config.yaml
model: "masked spectrogram model"
win_length: 512
method: "simmim"
optimizer: "soap"
lr: 0.0034
shampoo_beta: 0.95
merge_dims: false
one_sided: false
adamw_lr_other_params: 0.0011
epochs: 43.3
decay_fraction: 0.2
adamw_weight_decay_other_params: 0.01
Rows from block 11 of a small masked spectrogram model, named by matrix and row number. Rows with one number belong to one channel. Each number is 500 + 50 x the weight over its row's rms, rounded and kept within 0 to 999. All counts start at 0. Numbers have three digits each.
After each channel's rows are labels from the 100 clips, of 14848, where the channel reaches its highest value: "responds to" is what is common among them. Only what is clearly more common there than usual is listed. The data: single English command words and digits, spoken by a formant synthesiser in many voices. In brackets: how many of the 100.
# convs0: expand pointwise conv (model.blocks.11.convs.0.weight, 480x80x1x1), inputs 0-79
# convs1: depthwise 5x5 conv (model.blocks.11.convs.1.weight, 480x1x5x5, trained with AdamW), a 5x5 kernel
# convs2: project pointwise conv (model.blocks.11.convs.2.weight, 160x480x1x1, transposed), outputs 0-159

convs0.66:432562513482490511592463432518525462535570551515554493541511369465486516503553491495507422486582446502568488458535484599567460410518576544490462561475492568549458481434490610471487493463464557431434406470545447560563496460558490546511516430
convs1.66:412419424426448534555567571497517573487525444479486491475459483484443435494
convs2.66:463500533565502533516393463556499472504470514500501484472491541399525542500507475465397396521520530483352572514548524544482524508526499505501469539452568562483667535543515503536547473443452503435542447498545506498422506534513508452484550486555376516490469541539537439539446550495493548530473513497468480532439518577477539604540471462538559515534435635593501586418431411461426512528562509463455502531534455492484441549531517582517600472495574573546485435416475496498441622476504512
responds to: voice: child-like voice (60); /aɪ/ (31); /aʊ/ (30); whispered (30)

convs0.362:425432490408556514507470501548545527491488435531477468559440570560424492436471538497385495447452435504499413471557481570533493521531432510389438461531574462528449598470505462466513497478514469449511423520448427513545558512566526596512443424
convs1.362:509498472441502492504399449506491527576505507485499319471507515523440508493
convs2.362:510457535507455548432514556456476459461491454402460468513458516527617420495526465540474450507591579449458529549526549487489563490411514561501550470528415457513549510513533493470526441560419461516610527530483484382467550480425437471467378384462498501476584477466534515514508574509527489459475551616444500550512452469564520500460521502511410583450548531502567516516598528508477535479477571437454547463527524494441533437414435456649496466426555486463460486411477427489498577528488477
responds to: voice: child-like voice (58)

convs0.95:443500521522500480528445516428542615517554487500498458536530485477484471435523511526454593508447469534571526607454557560528520524476571453438563478556501659609550547501450459431482510456485503430474497576520591497520518554444476463568521580
convs1.95:518531561499508477468463495505454407391391460441511577560487461511552523480
convs2.95:608480490470522455471519491489492514447499547540459462472445462503454581572491494491431450481458533587519510525395503539526475541507529499498574452472503399446487522436524579550480585408518446464593521548487492494443554583484556457467483485449538536457421482479594535572495495581555543518536556481370483571521505585468598556459521447511456466570565483540377535528470484437505476520496523417531451514490469444482518459487504513545373508477430535452551569545485564597423527485592378
responds to: /ɛ/ (78); /t/ (56); voice: high voice (50); /f/ (32)

convs0.79:481551528569486577517526506593469447444528479550490491543496523511543544466519521529498442492411443434481539521461427557548466585541536588474557650603393505528432496459490493486528480576476489540427564447514542490578466495455593495523565466
convs1.79:513506461523501467502464457526525510409319456494499441418510492482518525496
convs2.79:471482492501506510371477515581535463454518477451515591592466445496535428506601484558432548444591462540524490445430479430507505591506505481479539501555458564400511512446532437482482457527507600553521476586532459566552498558497463584400508446452502538534506556451439498503509462485511481554564540442522453487510570525533595603552434511503519500521449474555488466390558455556494553545468557511576601526571614453416486546505547517498520535382496447479481520530525470443579476539529581
responds to: /ɝ/ (67)

convs0.261:487553432473498605452446481485483472449503564537589443469477534492381455497537497531435423556546606532542533466525593473500531506490622496520516536506574560508482507452463465506433508376550581480492557528492609443485500460480546561538522499
convs1.261:542512504547494543548508582478451423472628542471449443487466417447524505465
convs2.261:561486518411421422563501474527429490543527513542501437451510490485492568577457453514532508558440549519507406486532477458505496570471540511527485521493515464546561556406519527469398493420557522414432568441471491422428473384573470528474544495488562492488468543402562477382516488520473425458544471542486623456499508524539525541452481501495444492503472447577573489529484576409576530488500590487541446547566578474419467473424494540595458518420467487428511497454542508385505580428521488
responds to: /ɝ/ (90); /d/ (61); word: louder (33); word: forward (28)

convs0.53:459472529582451471410508528473503513508592563576589544528498519495443548534551501511419460477377490492529545513561409662450455519527454642498518467430485534470481496533500428458492469486514547560537505509497554534479527481546488463595529478
convs1.53:508505519542515515510510489537511482424500454528519491438405533572537397368
convs2.53:492522352459511530617474432429478467458477485465478484505463486601551485462511386487513558456453430512547523453442506593541456508440470400571521424486481547444502421505550552550546532583436547577558542519433454465514559491458509460530435523513410529442438507635485453552561543515459430469505579505527526527526515496604415471454461516418474539542580494552479518512521512505516532554523556551554503537490525466449507544395551449495573451597499476496476458518452442500414470501596470
responds to: /ɛ/ (54); /h/ (40); word: help (40); word: zero (33)

convs0.197:546473405516490501512448537514496527464505471444476545510463458521542560554526456495467512446506507609440518514595589449554515548483599405561529489611529545555525414549538578529499420416505590494420522508481569478575521457538554424527465486
convs1.197:473509481516477496499541506505523566669597541511499573526460467473439472483
convs2.197:460541478525499530422482569476483465570443541502452506469437501519504599561475526509519498489504508567417406628590480461470509543504454409476547441508513531554484480475665501514479471500606524564484555428431492425481521497549559538456572446545461547501543447460459538553547445414451490515480500527560635580502512425519579436519492513594545547544559515501515529531473490572552458440525427450459403484510446449540469431496487508499455548595522545578560510517562595476458521424492505
responds to: reverberation (77); /m/ (30)

convs0.458:407515462504489495466413487509542544510562483524506442472492521463510541532516535534485417401534462564392567461550561510489511401437606517502523495620529554464444551563605506409481476509494496595471554481464567568471485531539545455508431459
convs1.458:510473505506509470504567498479547552652602559510506569526523505504581528487
convs2.458:408527345515547501510531507475529510526462576484449536475428455461481484548502555606419496475512499496478482542505495477514434543539466419407476499426545504494607561569580495486521482473315504512490502530429531584510482384455507570467494487596431568513498440411406463456468501370478526450486491440480503527460478443474500563537447414536530546598514473510530528586464547561476558458493507454480480496462508405517468509439487479484422540525474576445479495579552518444454508513460498
responds to: reverberation (92)

convs0.277:544504498493509504534439527450443435580529405491545467452536573526490565522556440497479479585493518542522588480526507548470582520618391516482564490575444492579455494425546543511467550391536532455371539500534479456531507535432535451456476510
convs1.277:494491541488484516492514522459467501530521453534559689608514508489486502515
convs2.277:480542480433474519546483557542521508500419485464525521526455537538466540527508582494457449578464567472558414485449490485525491519523455514473491393463493484434497471460424403482531553487439586529420420505473484410521543529522443569493569553436500408501484445465368493583560436485487447449424427468430473477456441438441379590599574519479389561500424641444504489473552445584467517502523568552473485617520477495499503483503473455525465545539505535533526460466428497530473485535502515
responds to: voice: child-like voice (65)

convs0.52:511548405472478410437502535608502474454465513579530488521503452577524547511482469477447503386433503514461448503526469442436578522484492586495520439407386558439420548581444506570438480512507494465385435523425512462520502529478479502494504511
convs1.52:493513436486502503496462440505486456379367474512500398449518509515439513513
convs2.52:464574445498446482451544534550512531507523499489527492525492506565515530499504496473481515522500590538559556460533428482461377431490579577533549562568575521563409527551528458557360504550488501420395514589516528491436534629496453477517498492512472489483479531476565531616476566502518457500523559489513509478517551486453400597563596483564505444556452559559529500499547565546488487463490525539535555551497547519542488635572478606528575628511501433478570551512504479561503478506566465
responds to: /ɛ/ (51); /s/ (45)

convs0.434:493461549455528517527503578441500471445497549531512496493451534582549459583463481505625542527575458449475480453605564471523588437453479583474483470595584532497547592477513557467441464512440439482505498442418450538571535521544535528579440541
convs1.434:522492435434525472557496423489516482454404519524461470373530473513493404476
convs2.434:443484575504491511474497506489531524536580397462482468504429484480530589532433619613531458524489452461507475482456483433513520529512595552447464552515501478529456520471486520372547485576443359480449491495548412526426454532461628549553554570521513517445506510404451486480508429529508557525468600550517468503542525521523612532574525515512440557465430503444494515533449443589472532463462523500539427468481435585442466413548610438481483499561516572511468511497443538529409453515483514
responds to: /ɛ/ (47); /s/ (43)

convs0.264:515478485459481475511517510430441510534617449509534501545527544528513559533504542423597422527447468564427432519595519464394514567563559455592468552460530542497525408485503504451489484501510414484498453388400397512501435494501477528506443497
convs1.264:530485395491489486519439457425536531385468456494570464534516484557553483423
convs2.264:480530474494555534472489478508498511510578514531521513382429506429508493507541495562539471512468541586465589520522529348467556449513537522475583506503423506557562513426522515505484490502501540519511565441561519515508488528492457512501413488462444461514513449499502598513541514383576392536509501477574445474436575486481521627505544424477583432548440528418511519585598436480496478473594524557498546486548448518470528573518510420525603539543505585557525430538593527488551529466571626
responds to: reverberation (61); clipping (37); /w/ (26)

convs0.180:422607503501502483496557521383489597493457477571523506474436481448499380508485513576525526442525435518522437574485570508477484502539471439431395518485572530471535542475527558452450398397501453455430434453461444530518484472551506533543458484
convs1.180:515522460522481468453466482457512490344360503510471427473471492519503486488
convs2.180:426518532518596533447512558446567490545568447388538497493498457503531612581580576511488479507485527453475509644507500435419427483456553495531525497574508511504439490519531518581447538486505534399534561395540518560518501513511487432567523551511642454522483457505537500490531444514555526518473450508479549464497577487506456427454526561516430392480425424560550534553442396547461476533439480547579566450553522517546432461591462539431436501555517531489469458525551550447521426463517521
responds to: reverberation (62); mains hum (31)

convs0.435:532524444475389550548423427526596408517509404552561541568420429510485494471469495488506429470494486484473488420397379438542570564461492517461528574423499494504427517521510554564507597493552545532505504469561475507513526497433471466475497523
convs1.435:515562499536485617589545499505461428572589507505557429487522473494553530496
convs2.435:465476594436601470493539456465513421594599497487509486482611387517474473504469455466485421613464445556459458507484514507460484429488627535479468478414483544558573535530577435520478532397498487536478438457568533448477491465507421496578511591496532472538447555454487554376599446564507441490425573466535421503433545490529412499521517439476513517570534568471508524445499516492442581438454432473515502507431416456557493558463527420496487472567507534505467508538539492521443518484463477
responds to: /ɝ/ (58); mains hum (32); /d/ (27)

convs0.332:459547465474536458467449523534546606470554460500542534528549496452498628506540549489482525487458519511431471415450488517523465510598430544480511552365378498508416469575452446574449544525548490481453524545495566548472608492472520458555474533
convs1.332:467514440540510451501442467491510464467472509513477468469456443555658581557
convs2.332:448578450531495482531486508579487490504463542507500483540502475491530609463494490611517551438551588493490495473448423585522417581462570563550551586517527539535482507608483581626548474442527474566470505480559508567520570473509456496577559565429513518569569477559541493539482464533470559502583509554526474410555606440538520573571500568529547553478537502555495548561579510494464523391550539427447436504558544500493568541448514492459585420473516497410497407482466558542528546532523491
responds to: reverberation (97); voice: child-like voice (72); /s/ (52); /z/ (41)

convs0.341:484563462514552482540545499559465456400539541435566489492502506418532531456579579516451502452485548478464478585516567414515479527559500454438538639462472414531399479513452489389534500536488420484502474537517519509495465503485510486369437437
convs1.341:551496533405546511474415476480541511414511506505445448510490504438557624531
convs2.341:497571639454536413526471573505438418548587528413485515592502523468598540444483513470480545455483519445473515447548438516516444544410600538534598497511503494570549526557465459394412511521485413515458482471439429513627475391543492524495576521528492506494483500582492516423556419510466505437476485633521537485516516442516477407544494490466505503444505497577524492563611532525504394497474550534486475540558538546457493397483534399488469530506500485479451549484473486562507469504470504
responds to: reverberation (83); /ɝ/ (40); /ʒ/ (27); /ə/ (27)

convs0.354:487430394609410550487486436527560513463477484436484502562475416385514510532522449547473530534513584509580603481446495528475518515505480557486451557509428464508452583528492419465482480518513531514499557511486595490581466448490530444421595439
convs1.354:541530553527494488546536484495507458440388519407397441443564510475488551528
convs2.354:502488447463428498450500486545495438499455499412421526472537540561527549484521488493450533503491543578511531515554679524529487470460488531342473508527550545527564473620462549590498461466456587412554557448540490552565500562479545560484594509433513498473451524578503498487479449472435516471479406614522471592473537552499491464480460472424544518525556579527525490422617557532518471514535445471401479497529504459462561507540538503590481441447542487458530439573443549518537423551518477
responds to: /ɝ/ (37); /p/ (37); /tʃ/ (29); word: search (29)

convs0.256:518536394463456550513514487533503480429547584578623454533501463488524550376485475414477566485502502475561542418477487556467564445460442488474482492522579506504569487469614440521518496465495463593499558511578536453507516513453611449528467547
convs1.256:475468511539545510585537524543538605391500541501573447477520471534581549497
convs2.256:476534513450414511442472483548493577452588496482525571495521445405482505565503455497461494450510462430605552481404527496519489486509493447533563600444448506507503573557508479525536547378549430487450532575532588557516480506487393482507495484503563547475530580559507554389480482476489431467481474520433572515425571401539541568408528463483471430652484515399492498449434549471504539552406470513463466550501404477548484455534528497515466472548423440536402481566515551525497515537478488
responds to: /ɝ/ (57); /aɪ/ (34); /m/ (26); word: lower (25)

convs0.160:472427441511386449522562558525536527402595584551477511581582467479573559552498530529539508476563537460518528511507468496441530539446495550565409531490549484515602549388500477448528493523514508551510441494492482433430576439461537495506499598
convs1.160:498489604567495509423444579521376511454474436435481481525484490523530533522
convs2.160:572430499524522451434429469533477453460435564492469484419471542582465531518450454376488531386497488579581374545464586462575435537483510586441518525457502464477527488501478437534508548436445546523472516482496505541544393446474547561491498464479504461434462482515471413453526552572555527503527502377422475501553501530476503486399541536572502523515602480458540464493492473569528459431552514418495590382424517435431535539457455472487506518591528465463506485454516551567527577457553528
responds to: reverberation (65); /oʊ/ (36)

convs0.69:530610476518439383466444518500432493532559534522558522458537498501468571543552516378391440528480482474463471431463478496567417544503549465499457528410525560570465456563460495482534567463478564483504448525533556579458430490530518609494553497
convs1.69:421484523561495488454446592532506481416518532415477424468535498541568420497
convs2.69:509580527505462497487513404485460507475516545632499475436544497502500517489463494506545397581595488518459434447466579528547527448539539488469523378528487480420515489545612447622496542600508456466442532519467427469552463539576580521529516497502537433564517368577352484455462590514513575479532470479417484591496537499511535445483505447462473574519510559485514481474513480543468430456582459501452490519433461499488521553476535499555449421621506533544474543507491513537544571556552470
responds to: /ɛ/ (65); /ɝ/ (58); /ʒ/ (51); /m/ (51)